A small image classifier, trained from scratch.
Model: arch convnext_v2, patch size [2, 2].
Training: adamw at rate 0.0012, 18900 steps, batches of 256, held-out accuracy 95%.
Data: trained on rendered scenes of coloured solids on a plain floor, 24.8 epochs.
Rows from block 5 of a small image classifier, named by matrix and row number. Rows with one number belong to one neuron. Each number is 50 + 15 x the weight over its row's rms, rounded and kept within 0 to 99. All counts start at 0. After the name is the row's rms in percent of the matrix's.
After each neuron's rows are labels from the 100 images, of 14848, where the neuron reaches its highest value: "responds to" is what is common among them; "colour at peak" is the nearest of a few named colours to the mean colour under the peak. Only what is clearly more common there than usual is listed. The data: rendered scenes of coloured solids on a plain floor. In brackets: how many of the 100.
# fc1: MLP up (model.blocks.5.mlp.fc1.weight, 640x160), inputs 80-159
# fc2: MLP down (model.blocks.5.mlp.fc2.weight, 160x640, transposed), outputs 80-159

fc1.188 117:49 43 38 50 55 41 44 21 54 50 48 34 34 52 31 55 66 60 38 36 54 39 58 57 24 32 48 55 49 28 50 59 58 40 32 51 25 47 36 66 59 56 71 26 51 39 69 76 61 59 41 47 42 29 47 51 60 70 50 45 88 29 75 27 55 60 37 67 43 49 39 64 53 14 51 60 65 72 79 88
fc2.188 148:44 74 50 52 50 26 24 54 55 28 63 52 41 26 74 52 35 39 81 53 66 29 31 40 20 46 76 72 64 41 53 57 45 57 52 39 60 51 48 57 50 75 59 12 43 43 40 70 32 54 47 46 38 73 55 48 18 45 58 66 63 49 45 65 49 41 55 54 51 37 57 65 54 43 50 67 38 78 54 61
responds to: wedge (97); largest object: wedge (96)
colour at peak: brown (32)

fc1.129 096:45 24 33 37 76 40 66 25 65 47 44 39 91 32 45 69 36 55 50 56 64 54 75 54 53 20 29 64 40 25 30 66 51 63 49 31 43 40 42 44 51 40 77 38 33 72 23 44 61 39 64 37 57 35 56 27 49 24 37 62 37 38 64 58 43 52 47 67 27 71 58 47 43 46 59 53 59 59 65 48
fc2.129 105:62 80 44 53 51 56 51 52 57 57 62 56 55 51 53 36 49 43 47 57 32 43 71 38 62 34 13 38 42 29 52 78 15 45 09 42 35 59 56 60 48 65 31 35 41 60 46 45 40 61 75 58 48 55 44 74 37 24 37 43 44 52 56 49 42 27 66 44 25 25 36 52 78 32 39 43 37 54 64 33
responds to: count: five (56); cube frame (43); torus (37); largest object: cube frame (33)
colour at peak: brown (26)

fc1.587 110:37 32 60 42 39 27 27 63 57 51 62 17 67 27 39 57 64 61 31 36 66 61 63 51 16 52 33 32 63 40 71 51 55 65 36 35 39 45 60 86 38 43 49 25 64 37 45 38 52 53 45 66 57 42 78 59 69 32 51 39 78 58 57 62 59 26 57 50 41 50 74 51 22 27 49 47 58 55 74 42
fc2.587 115:49 48 45 46 47 56 33 33 49 44 42 52 36 24 58 44 19 63 53 77 37 48 28 38 14 39 43 77 64 54 70 40 43 41 47 64 29 44 62 39 38 76 61 16 60 66 59 67 48 37 62 56 45 47 52 27 47 62 60 39 84 54 29 58 56 44 42 47 29 57 58 60 45 61 38 66 43 66 36 61
responds to: wedge (41); largest object: wedge (30)
colour at peak: brown (35)

fc1.284 066:86 44 50 76 39 52 05 41 62 42 47 33 43 34 55 34 69 61 28 59 63 60 99 50 61 33 28 36 63 51 64 63 46 41 46 30 57 63 42 77 30 74 32 65 68 60 45 42 51 62 47 34 56 49 46 77 48 60 53 55 50 09 44 39 58 63 38 61 55 56 74 42 73 25 30 63 41 55 61 53
fc2.284 063:65 50 35 45 36 51 03 38 62 24 50 38 27 62 65 45 62 43 31 51 47 61 53 64 46 63 56 44 50 43 67 50 48 42 83 34 48 35 50 40 58 58 36 49 43 49 60 45 59 10 65 57 63 39 23 87 51 32 41 37 56 49 31 49 49 60 71 45 52 71 53 71 54 42 46 52 99 51 72 47
responds to: count: five (46); bumpy ball (41); count: four (41); sphere (32)
colour at peak: pink (38)

fc1.392 082:67 58 31 35 55 59 50 56 48 50 56 44 61 28 51 79 32 41 44 31 43 31 55 77 48 40 07 82 48 38 55 54 37 59 33 42 42 68 40 61 41 30 55 28 70 63 38 36 54 40 46 38 50 57 42 46 57 28 67 61 80 49 40 45 50 72 46 45 49 49 81 54 41 70 46 50 34 33 70 45
fc2.392 083:59 37 32 33 38 32 59 40 69 76 71 55 69 76 58 48 32 62 36 51 37 44 80 42 44 32 26 59 46 21 65 48 00 39 01 50 34 39 55 44 69 60 40 62 49 72 65 68 40 68 69 42 51 53 44 52 54 28 28 46 36 56 53 59 48 28 77 51 35 38 67 82 76 44 59 63 54 65 60 17
responds to: count: five (81); white object (48); its colour: white (27)
colour at peak: brown (37)

fc1.289 115:53 34 55 45 53 55 46 64 44 50 60 22 75 75 30 54 65 46 56 47 59 82 68 79 20 55 61 50 64 31 54 36 58 52 37 40 61 43 52 47 73 45 63 10 63 49 27 38 35 37 24 44 49 35 52 22 52 47 45 51 80 40 27 51 38 38 40 53 27 48 57 53 44 38 53 57 56 49 59 45
fc2.289 135:35 34 50 69 47 38 25 39 49 55 39 24 49 50 51 54 37 46 59 51 41 35 64 45 28 60 67 24 41 50 53 77 59 56 44 27 52 52 65 63 62 72 57 18 56 19 69 54 52 65 52 46 47 72 73 52 31 35 45 56 65 49 67 63 34 50 59 33 38 80 86 62 54 28 59 42 64 59 42 52
responds to: dome (100); largest object: dome (99); light from the left (53)
colour at peak: brown (35)

fc1.479 096:64 52 67 25 52 48 45 61 52 40 55 40 53 63 44 53 46 58 39 47 57 51 70 80 37 35 44 42 47 29 29 25 69 35 48 70 49 51 56 39 50 37 81 27 68 57 34 32 21 53 52 56 66 51 54 40 43 29 53 73 45 41 61 74 38 48 40 53 27 46 62 46 58 34 51 32 44 22 40 49
fc2.479 108:58 67 40 61 48 58 73 28 42 54 63 32 65 60 53 32 57 41 45 51 38 58 64 43 37 38 49 35 29 33 58 39 39 63 16 32 46 48 47 65 50 43 54 31 45 58 73 38 42 17 44 32 50 57 82 45 39 54 63 38 52 31 40 39 43 52 50 68 28 38 68 78 82 35 45 39 48 40 62 79
responds to: cube frame (83); largest object: cube frame (80)
colour at peak: brown (27)

fc1.341 119:46 54 64 56 58 37 69 67 61 41 55 36 63 65 48 67 49 13 45 58 56 58 56 67 59 51 35 42 43 15 42 66 67 62 14 43 47 43 39 52 22 48 36 32 69 26 46 37 59 40 61 44 51 42 37 46 29 29 25 61 49 52 56 46 33 35 56 41 47 59 47 39 53 73 27 51 63 55 59 39
fc2.341 122:48 38 54 15 64 45 56 48 44 36 51 31 62 43 43 84 63 56 57 52 70 66 61 45 42 57 38 72 56 94 41 35 99 64 01 50 54 48 29 46 42 33 45 46 67 45 42 48 41 48 32 64 50 38 56 22 53 73 58 42 65 45 51 47 68 40 48 54 62 51 51 40 39 55 47 51 47 50 48 61
responds to: count: five (52); cog (40); dome (33); largest object: cog (27)
colour at peak: brown (40)

fc1.61 098:39 41 55 33 35 53 66 47 23 32 55 14 52 49 36 37 73 44 72 55 53 39 43 47 28 49 45 62 54 47 75 39 74 64 52 43 14 33 57 40 50 77 80 28 44 63 22 36 64 53 60 39 65 28 71 32 77 37 37 66 78 52 59 38 49 72 31 49 53 13 51 70 40 48 31 55 33 68 41 64
fc2.61 120:56 36 50 20 51 62 67 50 66 57 32 46 69 59 66 66 53 53 18 72 56 16 33 39 51 39 59 67 32 51 52 39 50 44 29 61 45 47 41 65 66 68 45 83 26 57 57 32 32 67 51 80 45 58 24 51 35 50 44 68 35 59 65 42 60 66 55 45 52 47 51 47 66 54 51 60 83 63 46 26
responds to: hexagonal prism (75); largest object: hexagonal prism (69); light from behind the camera (56)
colour at peak: brown (28)

fc1.536 094:44 66 45 58 46 50 35 50 53 35 65 43 53 31 57 50 45 65 44 50 57 30 84 58 43 70 28 64 38 38 38 47 64 42 40 29 46 43 69 42 32 79 60 42 43 69 44 50 76 50 52 44 40 32 48 72 61 58 48 56 66 33 33 46 42 50 70 66 21 43 56 55 82 44 19 56 67 44 71 50
fc2.536 092:54 53 62 63 41 43 44 81 53 55 39 28 25 48 52 60 48 34 54 21 64 77 52 63 66 88 58 21 23 73 40 69 31 49 36 13 44 38 90 55 24 36 49 55 51 47 31 42 47 16 52 75 62 39 58 46 59 73 40 53 31 70 39 35 58 35 53 48 75 50 46 44 44 58 39 44 49 60 50 38
responds to: capsule (56); count: five (41)
colour at peak: brown (38)

fc1.83 092:59 52 31 63 52 31 49 61 25 51 83 59 37 64 44 53 29 56 63 66 46 68 37 46 48 52 68 58 57 48 22 16 48 32 64 61 51 56 50 45 64 22 40 60 52 56 22 55 65 48 68 84 58 44 55 43 44 50 51 47 48 46 25 43 47 47 86 65 56 44 33 60 50 23 48 15 36 67 41 59
fc2.83 090:52 51 47 63 57 45 56 52 53 59 45 50 35 47 50 64 32 40 45 47 49 47 15 20 58 39 60 57 53 80 25 32 60 75 91 76 83 37 56 19 66 40 55 47 47 24 27 67 41 76 38 21 54 38 51 28 54 78 55 37 43 46 42 42 62 61 39 53 36 40 52 23 24 56 58 42 31 53 28 52
responds to: capsule (62); largest object: capsule (54); count: one (45); star block (32)
colour at peak: brown (32)

fc1.543 108:39 57 67 59 55 44 61 35 56 47 33 47 90 35 46 63 45 41 83 52 65 72 60 59 52 56 53 46 28 39 58 46 54 45 52 61 56 50 32 42 79 49 70 41 44 39 49 56 48 59 57 44 61 38 84 51 52 59 46 69 38 54 77 66 53 60 53 69 29 48 32 41 63 25 18 69 41 65 50 48
fc2.543 099:52 35 45 15 54 70 54 19 49 48 30 56 54 74 46 61 47 65 18 73 30 64 33 40 52 61 37 63 35 61 50 38 48 47 25 63 51 43 75 52 80 44 50 55 40 42 47 27 58 66 36 47 32 58 46 39 36 56 34 60 42 72 52 68 23 45 56 29 30 65 45 51 70 54 44 84 83 52 47 37
responds to: hexagonal prism (74); largest object: hexagonal prism (74); light from the right (64)
colour at peak: brown (56)

fc1.11 083:70 45 58 67 57 43 38 24 67 62 45 77 63 42 45 58 70 35 34 61 35 52 56 53 42 32 58 65 60 46 34 62 65 63 42 48 41 60 45 41 40 78 54 54 54 28 56 64 54 15 28 48 89 56 56 47 67 47 44 39 36 50 48 52 67 28 46 58 65 45 35 47 63 52 77 93 43 36 40 52
fc2.11 075:43 46 83 54 38 47 35 50 57 53 38 34 43 58 62 57 58 30 52 42 74 49 43 62 30 64 73 49 38 73 53 66 50 74 27 45 44 36 62 52 43 60 75 59 38 41 50 49 54 69 35 25 63 62 25 52 59 52 54 66 83 73 52 54 33 61 44 85 32 49 75 61 46 68 53 37 51 70 22 58
responds to: dodecahedron (40); its colour: white (38); largest object: dodecahedron (34)
colour at peak: brown (33)

fc1.233 092:39 61 76 74 43 78 41 10 35 46 31 51 49 41 27 43 91 42 81 94 52 45 53 52 41 44 56 38 61 29 47 44 59 57 36 44 32 51 87 71 71 50 32 67 47 46 46 60 56 52 43 47 58 62 60 49 67 19 63 59 48 62 61 32 44 52 64 46 20 38 52 41 40 25 53 39 47 58 40 44
fc2.233 086:47 55 48 68 37 62 64 44 56 68 42 39 36 45 31 52 32 56 45 26 81 39 39 38 69 59 60 48 53 40 53 60 68 38 27 64 51 49 52 48 72 38 69 55 50 49 55 41 46 59 46 56 78 31 11 61 53 51 61 72 36 51 42 50 71 56 35 66 60 34 48 46 45 40 49 52 51 60 69 69
responds to: light from behind the scene (99); cylinder (31)
colour at peak: brown (44)

fc1.635 099:54 43 64 40 62 38 67 56 57 37 73 28 88 48 41 66 62 32 53 59 47 33 59 46 58 63 36 64 73 33 46 40 60 40 32 37 63 58 72 49 48 48 82 54 62 59 46 56 22 54 57 47 57 33 44 50 41 31 53 75 32 38 76 45 38 45 80 51 52 35 68 41 18 41 57 40 48 41 73 28
fc2.635 090:55 73 46 69 36 58 53 49 59 67 56 38 49 63 44 56 14 67 32 30 61 83 68 52 77 28 32 50 54 21 59 49 56 58 57 41 38 45 47 71 63 52 42 44 44 43 27 56 45 46 43 65 38 59 57 72 37 39 55 55 35 26 43 32 31 68 70 51 33 20 52 71 51 47 51 46 44 51 70 25
responds to: count: five (47)
colour at peak: brown (31)

fc1.565 128:55 72 47 31 50 46 62 54 59 60 41 56 45 29 41 62 87 55 43 83 34 46 59 75 73 44 47 60 68 40 31 48 65 38 25 66 36 50 65 60 28 27 58 59 51 61 34 28 49 65 52 60 52 43 74 72 58 22 41 48 51 35 54 53 57 23 56 53 66 46 57 46 61 32 58 61 65 69 44 37
fc2.565 129:38 83 55 62 48 51 42 77 57 58 58 46 68 57 45 55 42 42 72 20 81 58 41 60 76 62 43 55 88 58 50 70 57 49 62 47 65 56 60 56 48 27 45 54 72 45 44 41 38 51 39 34 44 50 84 31 56 50 40 65 51 53 49 60 29 39 32 54 57 69 72 38 80 40 45 24 61 44 61 50
responds to: twisted bar (100); largest object: twisted bar (95)
colour at peak: brown (46)

fc1.446 107:56 44 69 35 46 48 46 47 45 34 63 43 28 67 48 46 87 54 56 66 25 81 61 62 27 75 35 60 44 41 79 39 68 41 49 34 63 49 51 84 58 41 60 51 56 51 46 68 70 67 34 49 62 68 54 38 31 44 56 39 62 49 64 62 48 50 53 71 21 49 28 49 53 24 47 54 30 33 39 49
fc2.446 109:36 39 56 82 63 29 27 60 73 39 35 33 41 34 45 49 72 46 20 37 53 36 45 43 57 28 34 54 66 55 33 61 52 44 67 56 42 76 46 67 69 34 54 82 24 18 37 60 66 67 38 72 42 46 61 60 38 34 69 67 56 59 77 69 62 89 43 35 75 53 99 41 48 55 61 57 52 58 41 51
responds to: light from behind the scene (69); spring (66); largest object: spring (62); tube (29)
colour at peak: brown (62)

fc1.474 111:42 24 65 36 40 59 60 36 43 16 35 11 60 60 43 46 78 46 54 47 36 46 55 62 48 60 36 61 67 38 76 27 66 51 33 52 48 50 62 55 34 94 52 47 59 67 51 20 56 58 53 40 64 47 53 51 72 49 52 67 63 33 61 45 51 80 37 45 34 18 55 59 52 39 27 60 21 33 52 51
fc2.474 110:33 42 60 00 44 61 63 77 56 59 26 41 80 44 66 58 19 60 36 80 66 14 28 36 44 60 61 58 50 37 46 45 50 44 47 54 55 51 51 52 59 78 40 64 49 48 57 39 77 50 53 84 42 53 08 38 44 53 33 57 29 31 45 24 54 51 49 52 39 69 35 67 36 54 31 47 66 65 30 60
responds to: hexagonal prism (87); largest object: hexagonal prism (82)
colour at peak: brown (38); black (28)

fc1.275 103:47 50 47 65 47 76 55 36 51 37 54 41 29 43 46 57 21 44 63 66 35 56 67 63 43 51 53 40 32 47 58 43 58 50 37 40 41 40 58 38 60 34 16 39 27 33 61 46 61 36 15 57 38 34 58 77 57 55 54 75 41 62 33 30 58 67 84 42 58 49 37 50 58 65 49 70 41 61 88 33
fc2.275 091:57 59 30 58 51 56 12 37 37 39 47 65 22 51 42 65 62 48 54 62 61 32 70 49 34 51 40 59 39 72 64 29 26 59 44 48 46 49 66 33 41 37 58 59 22 50 48 48 63 53 66 36 63 74 38 59 49 42 56 43 66 48 57 50 49 31 50 84 38 55 36 63 51 29 50 42 54 36 44 42
responds to: capsule (31)
colour at peak: brown (29)

fc1.181 091:57 52 49 29 84 51 59 12 46 49 29 52 56 69 40 60 34 24 38 58 70 61 45 74 54 53 39 33 59 41 67 59 49 54 40 44 48 59 49 65 36 45 72 48 48 42 52 75 62 67 46 43 64 58 64 18 55 27 36 40 58 60 50 49 53 34 30 82 55 63 42 58 31 49 27 43 57 48 68 66
fc2.181 128:59 63 49 55 34 58 24 85 51 49 75 78 45 68 37 44 65 60 46 59 35 73 71 67 58 47 36 34 37 37 39 66 31 40 42 54 35 34 55 58 19 39 55 59 37 11 34 48 55 34 36 31 37 54 71 47 61 40 81 51 72 54 32 64 36 35 44 74 73 52 43 52 29 67 37 41 34 48 59 28
responds to: dodecahedron (84); largest object: dodecahedron (80); light from the left (49)
colour at peak: brown (26)

fc1.428 084:61 50 60 61 66 51 48 27 86 42 48 58 17 64 00 43 75 57 66 52 63 57 46 65 59 20 52 55 46 32 55 22 41 52 47 40 48 58 77 60 50 39 72 30 34 60 43 48 47 55 46 54 76 52 49 38 54 35 62 49 56 25 87 49 31 72 53 67 31 42 46 47 40 51 59 51 66 39 54 74
fc2.428 095:50 60 36 49 60 52 54 41 31 33 50 43 44 42 25 30 85 28 54 31 21 62 50 68 30 66 38 32 39 35 44 59 48 41 00 34 18 77 24 73 33 56 33 39 85 48 44 72 41 58 46 69 54 37 39 55 45 60 47 44 66 49 40 47 39 48 48 38 54 69 27 42 16 53 48 59 48 57 65 45
responds to: light from the right (80); star block (50); largest object: star block (39)
colour at peak: brown (37)

fc1.385 097:43 76 36 40 71 34 52 43 82 23 57 40 65 47 42 67 30 60 62 53 71 63 24 52 42 56 72 57 50 29 27 37 76 57 49 05 36 50 50 53 69 29 67 35 40 58 46 59 46 57 55 66 59 27 77 65 47 48 59 70 44 46 83 25 48 45 62 47 53 49 55 55 66 46 40 52 63 49 76 86
fc2.385 118:35 69 38 30 56 64 64 51 57 32 61 50 42 38 47 38 53 36 55 41 51 59 50 52 47 56 32 37 38 63 55 50 59 46 12 45 49 61 27 61 48 68 07 49 85 28 36 54 30 33 29 99 52 40 62 32 52 56 59 54 54 56 35 53 69 71 57 30 64 51 28 39 51 35 48 52 46 48 58 59
responds to: capsule (61); largest object: capsule (54); jack (29)
colour at peak: brown (27)

fc1.18 088:43 69 66 16 42 58 51 73 75 34 36 33 31 65 35 55 65 35 33 34 77 43 35 42 60 31 39 49 79 17 50 46 52 31 46 49 42 48 47 61 65 47 46 47 83 63 31 55 53 75 20 26 58 46 74 57 57 28 50 73 55 40 40 62 39 46 54 65 30 55 64 66 31 67 29 61 57 44 59 56
fc2.18 087:37 46 52 60 62 50 57 26 48 36 48 41 53 63 34 43 20 65 60 30 60 89 52 65 33 44 45 55 49 41 57 39 81 45 00 47 53 46 36 29 45 69 35 12 68 54 47 56 44 42 15 77 32 61 54 42 32 63 62 76 53 56 15 35 53 54 47 34 73 42 52 54 53 75 51 54 20 49 56 54
responds to: light from the right (57); black object (45); its colour: black (32)
colour at peak: brown (31)

fc1.277 094:56 48 46 48 46 71 51 34 60 44 29 53 71 38 14 40 50 57 67 71 53 57 52 62 54 52 38 25 43 35 19 56 40 51 48 42 59 45 91 43 57 74 45 47 67 62 61 60 44 45 33 77 57 58 41 54 18 13 54 24 43 59 61 23 14 32 61 43 44 22 53 58 28 60 48 48 50 33 59 58
fc2.277 087:32 62 72 58 40 34 69 30 27 64 71 20 80 39 56 58 75 19 54 46 24 16 52 54 50 60 53 48 37 51 24 44 61 51 14 30 33 55 26 61 46 74 54 47 59 41 27 73 29 60 68 41 41 48 35 54 50 45 47 65 61 47 71 44 14 28 70 63 62 52 30 82 43 45 47 64 44 72 57 43
responds to: light from the right (82)
colour at peak: brown (31)

fc1.281 068:59 62 56 60 45 45 74 48 35 59 48 27 17 46 55 70 27 72 50 52 77 55 61 75 48 51 39 49 59 47 59 49 40 52 40 60 36 39 34 82 54 24 39 30 75 52 42 27 67 55 59 51 51 46 40 36 30 43 30 57 83 40 79 46 46 66 21 63 55 59 40 62 57 54 62 39 40 57 57 51
fc2.281 070:66 63 24 80 61 40 30 41 46 29 23 70 30 60 52 65 26 68 55 38 51 63 38 43 41 42 55 40 38 55 76 38 34 60 94 48 58 67 57 30 57 34 56 49 62 24 50 71 66 59 62 00 53 67 40 31 65 21 42 37 71 64 34 58 32 53 64 54 49 50 33 42 60 44 59 59 68 33 37 51
responds to: wedge (38); tube (32); spring (31); largest object: wedge (31)
colour at peak: brown (32)

fc1.200 123:61 61 54 45 60 57 19 46 50 34 61 42 60 51 48 61 54 63 55 57 53 31 50 60 34 35 30 59 52 24 73 71 62 32 44 61 25 43 64 61 57 48 71 42 71 59 36 41 46 59 43 59 58 63 68 43 62 47 49 56 62 29 39 53 43 41 31 74 25 50 44 49 49 32 37 64 27 13 34 59
fc2.200 130:52 60 45 66 62 58 82 38 40 47 33 28 48 26 63 66 58 30 63 68 49 50 38 43 66 56 52 31 34 63 47 45 64 71 61 36 67 42 36 47 53 30 44 35 73 46 55 44 59 34 56 52 44 64 71 00 50 72 48 47 44 34 67 40 66 54 58 63 43 16 46 48 70 43 39 49 57 39 45 74
responds to: cube frame (100); largest object: cube frame (98)
colour at peak: brown (53)

fc1.4 111:63 71 47 87 59 61 50 42 59 46 55 54 56 72 57 84 57 59 56 61 69 41 83 58 31 28 58 70 39 41 51 68 55 40 37 62 21 36 39 77 37 82 47 42 71 61 25 39 31 52 41 36 48 65 63 61 55 44 65 65 44 19 27 40 47 45 39 66 30 52 40 42 78 45 57 72 45 48 40 29
fc2.4 104:39 55 66 51 53 37 62 49 41 42 36 24 45 54 60 64 34 27 67 37 75 68 64 57 59 87 44 53 64 70 42 46 49 58 72 49 63 55 39 49 44 46 23 52 50 43 37 79 54 19 36 62 76 59 43 20 54 73 51 54 56 24 67 25 48 60 37 78 65 37 39 26 20 57 56 44 30 54 40 55
responds to: cube frame (61); count: five (45); largest object: cube frame (44); cog (36)
colour at peak: brown (38)

fc1.44 103:58 54 57 36 46 66 59 15 62 60 38 39 50 52 46 36 77 31 55 75 25 73 61 61 43 45 69 47 28 43 64 53 52 57 42 47 65 57 82 62 62 49 64 40 40 51 67 62 40 49 33 45 70 70 75 35 61 16 41 28 41 72 65 47 32 32 33 48 30 44 19 48 32 21 49 63 63 49 14 52
fc2.44 104:49 80 45 58 36 41 39 54 31 56 46 66 31 53 41 39 61 41 55 52 59 45 53 46 63 56 35 44 46 47 34 78 36 54 17 55 56 56 37 57 34 47 17 44 46 46 21 50 48 38 61 30 77 62 14 62 52 31 02 48 52 26 44 65 07 45 28 71 46 32 20 52 36 54 52 30 55 48 73 54
responds to: light from the right (55); sphere (53); largest object: sphere (49); bumpy ball (41)
colour at peak: brown (48)

fc1.95 116:38 28 67 47 53 37 44 55 27 46 72 52 69 69 36 57 71 35 41 53 63 80 56 54 28 30 62 41 38 30 43 46 73 62 43 43 58 41 32 63 83 33 61 42 52 53 56 39 28 37 53 56 49 42 70 46 56 55 82 47 68 19 54 50 30 19 44 86 33 32 68 44 71 34 52 39 63 31 47 24
fc2.95 147:36 22 66 45 46 56 40 54 57 42 25 19 62 39 38 61 46 62 49 47 40 51 50 68 14 66 70 40 30 54 61 57 52 68 67 24 28 34 69 23 58 76 84 43 42 14 56 44 57 54 48 67 57 65 81 53 44 33 44 62 48 53 60 79 41 36 56 32 65 60 77 61 51 23 54 79 54 67 32 54
responds to: dome (99); largest object: dome (96); light from behind the scene (68)
colour at peak: brown (48)

fc1.98 098:44 45 37 23 54 54 61 43 46 57 45 60 27 44 30 65 48 54 59 51 43 40 52 84 76 28 62 66 58 41 29 53 62 45 41 73 39 34 47 56 52 34 68 65 53 52 32 57 23 66 62 48 52 37 68 63 55 41 55 36 46 53 67 65 68 37 67 31 44 51 37 48 62 14 55 29 37 31 44 46
fc2.98 101:50 47 47 46 57 51 54 69 44 71 80 51 43 61 46 49 92 48 62 44 74 56 73 79 65 56 31 35 49 56 24 57 33 46 24 34 65 61 47 64 61 35 37 82 58 54 62 31 45 59 35 30 36 51 59 28 59 64 26 49 46 55 51 48 55 59 31 42 58 49 72 45 63 71 60 23 66 43 69 30
responds to: twisted bar (66); largest object: twisted bar (59); star block (28)
colour at peak: brown (32)

fc1.246 096:39 40 60 50 45 60 45 36 61 55 77 61 69 61 35 42 81 79 70 52 59 49 70 53 51 26 34 67 53 28 62 44 73 49 41 82 50 52 45 89 82 69 38 35 46 32 43 48 22 53 34 41 53 40 69 45 62 18 63 48 82 22 42 46 53 52 51 69 25 39 59 54 43 39 59 47 70 34 62 43
fc2.246 095:33 40 39 36 50 62 87 65 36 58 49 33 54 49 39 38 30 30 51 54 30 45 42 63 27 45 42 37 69 56 45 63 68 32 47 42 29 48 53 57 24 67 62 45 44 47 43 61 45 20 32 39 54 43 32 52 60 59 54 47 49 84 38 32 53 45 50 52 33 71 27 41 31 59 59 43 21 29 54 70
responds to: dome (41); largest object: dome (33)
colour at peak: brown (27)

fc1.421 079:47 16 64 67 46 38 69 26 67 54 51 73 41 34 39 57 30 49 67 68 35 49 84 47 53 69 46 54 48 49 57 40 45 32 55 31 41 59 33 71 47 47 32 51 52 61 50 43 39 82 44 72 81 34 48 41 52 47 45 74 49 60 68 45 33 43 51 42 43 46 49 57 34 06 55 51 57 42 35 44
fc2.421 080:49 73 58 46 52 41 37 44 51 54 75 52 75 45 46 48 54 58 58 66 52 59 62 63 66 38 53 32 26 49 39 29 69 39 57 27 62 52 51 71 55 59 40 37 70 66 41 31 69 18 40 45 34 56 42 36 36 65 75 31 61 45 17 63 43 77 47 51 51 44 67 57 60 76 58 62 69 55 72 25
responds to: light from the right (79); yellow object (51); count: five (43); egg (29)
colour at peak: brown (30)

fc1.380 126:62 58 75 34 67 59 42 34 47 34 42 44 30 33 38 71 66 55 48 68 65 46 61 93 61 69 51 56 63 37 44 33 80 48 22 65 34 54 50 65 47 24 66 49 32 68 48 31 57 64 61 51 48 49 50 63 55 32 62 50 36 63 61 74 57 51 33 30 82 41 56 39 64 34 56 52 49 49 51 66
fc2.380 130:22 78 55 64 62 45 44 63 51 39 57 56 65 49 36 56 33 59 58 30 61 59 44 52 66 51 42 54 83 55 68 58 58 49 61 49 57 52 67 45 34 36 49 48 74 50 51 28 54 66 37 37 33 50 80 20 60 45 33 40 61 51 47 39 27 33 27 61 55 86 92 51 64 45 63 18 58 49 43 68
responds to: twisted bar (100); largest object: twisted bar (94)
colour at peak: brown (45)

fc1.340 090:69 43 26 60 60 65 46 42 34 42 49 55 30 52 32 58 73 48 68 42 28 48 42 70 36 16 37 66 46 40 49 57 74 54 49 61 55 67 45 96 67 36 69 40 56 54 38 48 49 48 39 74 53 45 50 23 69 44 56 49 45 26 58 51 41 69 27 79 47 65 30 55 40 14 57 52 65 43 88 58
fc2.340 107:46 60 44 49 50 47 70 61 34 40 85 61 38 57 51 35 73 28 68 58 25 63 26 58 33 43 41 39 83 30 46 52 22 24 02 42 21 59 50 64 28 54 63 50 26 51 62 61 41 57 52 46 48 39 28 68 49 37 56 61 62 77 37 57 54 38 37 53 46 53 33 52 31 63 47 69 39 60 59 19
responds to: wedge (38); jack (29); pyramid (28)
colour at peak: brown (38)